{"model": "contrastive image-text model", "dataset": "rendered made-up planets", "train_examples": 195000, "image_size": 24, "crop_scale_min": 1, "horizontal_flip": false, "tokenizer": "word", "vocab_size": 28, "loss": "softmax", "embed_dim": 256, "encoder_arch": "regnet", "encoder_norm": "batchnorm", "encoder_activation": "elu", "encoder_channel_attention": "eca", "encoder_depths": [2, 5, 5], "encoder_kernel_size": 3, "encoder_stem": "deep", "encoder_widths": [80, 112, 176], "text_encoder_causal": true, "text_encoder_width": 256, "text_encoder_layers": 8, "text_encoder_norm": "rmsnorm", "text_encoder_norm_position": "sandwich", "text_encoder_activation": "squared_relu", "text_encoder_mlp_ratio": 2, "text_encoder_head_dim": 32, "text_encoder_fused_qkv": false, "text_encoder_bias": "all", "text_encoder_qk_norm": false, "text_encoder_parallel_block": false, "text_encoder_inner_norm": false, "text_encoder_drop_path": 0.05, "text_encoder_positions": "sincos", "init": "trunc_normal_002", "residual_init": "scaled_by_depth", "optimizer": "normuon", "muon_scale": "spectral", "lr": 0.015, "momentum": 0.95, "nesterov": true, "orthogonalizer": "newton_schulz_5", "adamw_lr_other_params": 0.00096, "adaptive_grad_clip": 0.05, "steps": 4100, "batch_size": 128, "epochs": 2.7, "lr_schedule": "cosine", "final_lr_fraction": 0.01, "warmup_steps": 120, "weight_decay": 0.1, "adamw_weight_decay_other_params": 0}
Rows from block 9 of the image encoder of a small contrastive image-text model, named by matrix and row number. Rows with one number belong to one channel. Each number is 128 + 24 x the weight over its row's rms, rounded and kept within 0 to 255. All counts start at 0.
After each channel's rows are labels from the 100 images, of 14976, where the channel reaches its highest value: "responds to" is what is common among them; "peak on" is the class under the peak. Only what is clearly more common there than usual is listed. The data: rendered made-up planets. In brackets: how many of the 100, against the usual share in percent.
# convs1: 3x3 conv (encoder.blocks.9.convs.1.weight, 176x176x3x3, each kernel summed), inputs 118-175
# convs2: expand pointwise conv (encoder.blocks.9.convs.2.weight, 176x176x1x1, transposed), outputs 118-175

convs1.12 [148 173 129 123 149 181 113 100 136 139 133  78 128 149 134 123 116 113 143 104  86 131 120 108 123 178 129  75 119 124 120 161  94  97  84 115 131  68 121 177 101 106 127 109 123 115 107 109 124 100 132 143  67 126 100  97 120 109]
convs2.12 [120 130  92 148 126 174 117 125 148  96 126 110 139 156 126 106 135 137 132 107 105 146 124 121  55  81 124 154 107  96 156 138  97 140  94 129 117 140 147 121 121 144 109 112 121 157 162 174 118 108  98 112 147 137 141 111 101 142]
responds to: banded gas giant (80 vs 14.4)
peak on: planet (72 vs 21.4)

convs1.50 [160 154 142 101 133 107 169 135 150 134 122 131 170 133 120 151 162 116 129 115 136 102 179 119 135 152 146 101 123 139 150 131 111 140 103 130 121 121 125 156 122 123 127 119 144  91 140 102  95 124 141 136 125  91 141 134 138 174]
convs2.50 [130 107 146 148 124 113  70 166 136 124 125 129 117 115  65 119 109  95 128 135 134 110 131 158 164  87 176 135 202 160 121 156 109 168  93 192 141 115 119 135 149 140 110 134 124 147  83 113 159 135 112 170 158 152 185 155  94 166]
responds to: rings (63 vs 33.7); gibbous (52 vs 25.4); cratered rock (42 vs 14.1); kind: cracked ice world (34 vs 14.1)
peak on: ring (30 vs 2.7)

convs1.96 [109  96 121 122 133 118 128 118 114 125 115 106 115 168 146 142 140  77 124  80 128 108 126 144 120 117 103 114 122 118 144 166 114 131  99  98  72 115 127 109  58  73 116 100  93 101 166 133 113 130  88  78 129 145 129 132 107 135]
convs2.96 [128 143 135 135 138 126 125 151 141 144  98 149  90 135 140  84 136 155 135 140 137 102 107 123 125 137 116  86 120 141 131  80  85 152 136 137 155 168  88  90 136 108 111 125 128 156  91 157 112 143 135 108 117 151 124 116 127 151]
responds to: lava world (100 vs 14.7); glowing rim (97 vs 40.1)
peak on: planet (99 vs 21.4)

convs1.143 [126 146 132 159 129  92 117  94 172  98 123 135 144  79 120 144 148 109 137 106 137 158 190  68 143 126 137 124 101 159 122 130 130 163 101 144 132  88 140 118 137 128 115 112 125 111 109 137  91 126 154 151 107 116 105 101 103 141]
convs2.143 [124 116 126 132 141 141 131 147 143 132  81 101  91 106 117 110 135 132 126 118 141 109 120 153 103 131 102 123 142 135 106 142 133 108 121 158 122 111 138 160 113 134  42 193 134 117  65 120 119 103 115 101 151 124 113 144  78 135]
responds to: cratered rock (81 vs 14.1); polar caps (69 vs 26.6)
peak on: planet (64 vs 21.4)

convs1.109 [107 121 105 110 117 112 133 113 134 131 163 116 140 120 147 161 215 142 173  99  82 135 138 137  99 127 143  82 139 161 124 114 136 138 119 130  91 105 134 100 115  78 112  97 109 101 165 149 101 142 170 125 158 133 101 132 128 150]
convs2.109 [134 133  83 127 115 145 100 165 101 149 118 131  68 126 110 139 156 127 123 128 145 130 132 130 137 110 163 113 152 142 157 110 157 103 134 174  91 114 115 113 122 137  46 177 126 164 126 169 160 132  98 120 159 131 125 116  92 156]
responds to: cratered rock (100 vs 14.1); polar caps (80 vs 26.6)
peak on: planet (75 vs 21.4)

convs1.173 [154 163 145 101 162 158 118 150 144 145 141 147 124 145 168 137 131 135 113 133 106 142 117 149 124 105 119  78 123 140 178 109 129 116 137 116 125  99 104  94 110 136 140 108 132 114 136 100 118 159 113 111 153 136  83 127 140 139]
convs2.173 [139  91 125 145 147 126  99 136 191 122  96 124  85 144 111 133 130 164 166 133 146 115 102 115 142 152 109  68 132 118 114 131 114 141  79 120 157 144 132 107 147  94 115 105 145 136 115 117 136 129 112  98 117 118 115 122 135 177]
responds to: banded gas giant (53 vs 14.4); cratered rock (41 vs 14.1)
peak on: planet (84 vs 21.4)

convs1.150 [ 90 153 145 127 151 124 126 153 153 126 157 127 121 136 135 128 150 131 122 124 132 159  86 106 131 135 134 143 151 124  74 116 116 152 101 119 148  97 151  75 127 140 118 110 140 133 133 106 136 118  63  69 158 128 137 109 111 125]
convs2.150 [145  90 106 133 142 102 114 184 194 143 122 128 153 136 145 145  94 131 104 153 112 140 160 149 106 114 160  99 116 143 148 125  94 112  99 138 156 140  58 149 136 155 146 147 120 138 143  95 150 145 133 142 167 155 118  92 120 114]
responds to: cratered rock (100 vs 14.1)
peak on: planet (100 vs 21.4)

convs1.65 [ 89 125 146 146 112 104 145 156 132 142 149 134 128 167 122 124 114 126  95 132  68 109 144 117 148  71 138 122 123 119 141 118 109 151  99 160  79  90 140 125 108 139 168 136 120  86 118 127 120 105  87 127 161 121  94 171 121 164]
convs2.65 [133  63 101 116 160 151 127 139 139 118 130 110 118 153 153 156 112 107 205 106 114 110 120 122 132 126 126  79 113 126 109 119 118 114 132 193 137 148 118 143 192 141 111 178 116 114 128 110 134 108 144 120 120 152 121  81 113 121]
responds to: cratered rock (100 vs 14.1); polar caps (76 vs 26.6); gibbous (53 vs 25.4)
peak on: planet (55 vs 21.4)

convs1.40 [128 136 147 118 188 143 127 134  92 139 142 147 125 147 149 159 122 120  83 131 174 133 123 149 107 102 126 151 146 135 188  98 137 153 101 120  65 164 106 138 105 132 129 112  85 131 108 133 168 156  95 106  84 166 162 135 153 112]
convs2.40 [122 108 109 133 116 156 148 151 120 111 120  61 130 134 131 167 129 123 107  92 138 113 124 111 106 138 141 100  95 112 142  96  99 123 116 142 113 128  89 133 172  57 151 135 115 102 132 105 145 137 144  97 103 146 134 150 146  65]
responds to: rings (98 vs 33.7); moons: two (51 vs 25); cratered rock (42 vs 14.1)
peak on: ring (32 vs 2.7)

convs1.55 [131 118 160 105 148 138 112 110 149 122 140 102 123 135 131 118 111 111 123 136 134 163 154 117 184 162 139 129 136 132 164 117 158 115 143 141 131 122 110 126 126 167 158 187 147 141 136 120 147 166 101 127 157 150 141 149 113 109]
convs2.55 [103  92 147 145 144 115 136 141  82 142 132 120 109  90 151 135 106  95 107 107 102 137  87 123  90 126 151 135 120 176 133 103 145 117 119 138 174 116 128  90 124 132  96 142 108 116 110 156 125 126 125 147 136  78 137 129 185 177]
responds to: rings (77 vs 33.7); ocean world (64 vs 14.4)
peak on: ring (30 vs 2.7)

convs1.25 [155  67 163 118  82 138 119 123  70 121 151 134 128 131 152 158  84 124 140  95 157 109 108 114 141 111 124 118 141 108 133 129 120  97 116 139 113 107 114 122 139 120 122 108 114 132 100 126 142  95 122 134 122 126  76  72 127 121]
convs2.25 [112 120 138 171 114 119 131 154 130 138 128 118 129 156 140 132 154 133 133 122 147 101 161 138 105 130 121 127 119 144  74 105 106 130 187 149 160 121 182  97 139 139 142 160 175 138 125 125 151 130 159 138  99 117 104 134  86 128]
responds to: lava world (42 vs 14.7)
peak on: planet (56 vs 21.4)

convs1.161 [130 121 137 149 100 104 102 116 138 141 145  81  96 118 129 135 128  68 113 106 112  91 153 134 143 140 113 127 133 142 120 143 137 134 106 142  99 139 119 142  94  64 147 105 107 119 141 123 134 107 147 111  91 108 145 137  82 121]
convs2.161 [152 173 144 167 143 138  72 149 144 107 127 156 156 119 163 138 128 174  96 103 117 114 110 144 118 130 157 147 121 115 166 106 122 146 151 134 115 106 128 145 144 144 176 138 164 138  87 175 144 117 105  96 117 169 141 153 132 110]
responds to: rings (100 vs 33.7); ocean world (98 vs 14.4)
peak on: ring (67 vs 2.7)

convs1.155 [101 131 160 167 159 166 147 129 121 110 123 113  93 158 114 131 141 117 103 132 147 115 179  83 148  91 114 153 157 101 135 123 143 116 130 151 129 153 152 150 138 109 148  77 115 109 121 100 107 141 137 106 133 117 131 124 137 141]
convs2.155 [123  94 167 106 115 106 150 104 121 135 147 111 124 140 132 137 169 126 141 119 137 155 140 101 118 145  97 108 120  96 145  93  70 107 109  86 190 139 134 119 113 142 184 133 129 135 110 145 115 142 144 137  96 123 153 185 107 120]
responds to: rings (96 vs 33.7); banded gas giant (93 vs 14.4)
peak on: ring (58 vs 2.7)

convs1.148 [ 96 166 146 117 156 123 109 185  95  90 170 113 130 145 127 112 120 137 127 109 158 134 108 133 167 156 132 121 147 109 105 129 119 131 130 150 118  85 121 114 128 152  69 122 149 145 109 110 114 136 127  95 160 101 107 131 116 131]
convs2.148 [117 151 139 131 125 107 143 184 157 134 118 106 108 120 127 116 151 133 174 132 136 153 127 117  94 120 151 123 111 131  77 109  78 174  87 144 171 120 107 114 162  98 154 156 138 145 182 130 131 136 129 141 153 103 132 107 134 137]
responds to: cratered rock (88 vs 14.1)
peak on: planet (85 vs 21.4)

convs1.137 [130 134 144 108 132 143 118 140 172 154 124 125  90 106 100 113 138 133 120 117  72 128 138 123 118 103 148 125 112 120  57 127 142 111 113  92 111 101 138 121  91 136 108 131 109 139 160 119 153 148 115 137 140 143 147 143 124 122]
convs2.137 [123 140 111 151 157 101 109 176 125 103 129  94 151  87  78 102 178 111 165 103 134 100  97 124 125 127  93 130 158 154 147 133  83 137 149 145 111 146 169  79 119 132 119 139  86 140 111 126 127 122 120 170 144 123 127 100 133 106]
responds to: cratered rock (94 vs 14.1)
peak on: planet (100 vs 21.4)

convs1.163 [ 97 136 128 146 122 127 104 144 143 135 139 126  78 164 153  81  93 115 140 140 145  87 139  86 166 103 121 110  97 127 168  92 126 158 116 159 106 134 111 144  98 113 181 150 117 103 105 125 121 155 111  93 145 102  88 116 130 133]
convs2.163 [112 118  94 127 107 133 116 158 111 153 112  97  90  97 103 142 143 140 129 109 186 120 157 113  89 163  83  86 189 102 156  95 121 188 143 139 133  97 136 154  99 122  96 128  95 131 111  96 168 134 136 126 135  94 112 113 113 132]
responds to: cratered rock (97 vs 14.1); rings (67 vs 33.7)
peak on: planet (87 vs 21.4)

convs1.118 [ 78 171 179 150 163 143 131 157 169 126 133 149 125 172 148 174 140 145 116 132 153 148 120 171 124 110 115 137 131 162 149 146 118 155 148 124  98 117 155 119 104 154 153 135 137 102 147 167  91 164 130 110 197 136 107 137 130 119]
convs2.118 [128  66 123 153 159 120 167 130 136 116 104 140  72  66 134 137 143  99 166 105 136 112 111  97  88 138  64 141  96 136  94 104 114 138 147 134 114 100  95 119 146  97 119 100 121 108 109 129 158 119 117 139 118 153 115  81 136 124]
responds to: desert world (81 vs 13.8); rings (74 vs 33.7)
peak on: planet (57 vs 21.4); ring (34 vs 2.7)

convs1.170 [147  98 129  95  58  93 144  88  87 137 142 142 162 117  97 135 149 148 132 102 139 124 122 127 130 114 128 133  97 132  96 121 119  78 120 121 160 114 121 115 153 155 102 146 141 130 134 117 128  78 152 129 119 117  97 143 146 134]
convs2.170 [111 116 119 143 132 104 131 129 123 112  85 120  97 181 166 112 121 171  88 106 148 136 148 114 151 115  83 137 135 143 134 145 141 129 143 148 105  97 138 147 114 143 150 156 112 163 117 132 143 137 116 114 174 123  93 115  94 113]
responds to: lava world (100 vs 14.7); glowing rim (83 vs 40.1)
peak on: planet (86 vs 21.4)

convs1.125 [143 126 110 106 118 101 126 107 139 160  97 124 162 151 132 142 164 141 135 115 126 144 176 119  75 127 146 152 107 116  71 108 126 136 127 126 115 147  92 103 113 138  95  93  92 118 130 132 131 170  95 147  89 116 132 167 121 146]
convs2.125 [142 116 160 165 126 104 141 126 163 134 142 175 151 139  83  96 110 141 148 139 112 103 125 136 120 153 100 135 167 135 125 158  88 125 137 115 134 114 114 139 136 167 107 122 116 110  61 137 129 121 136  96 156 119 125 122  87 146]
responds to: rings (83 vs 33.7); cracked ice world (38 vs 14.1)
peak on: ring (63 vs 2.7)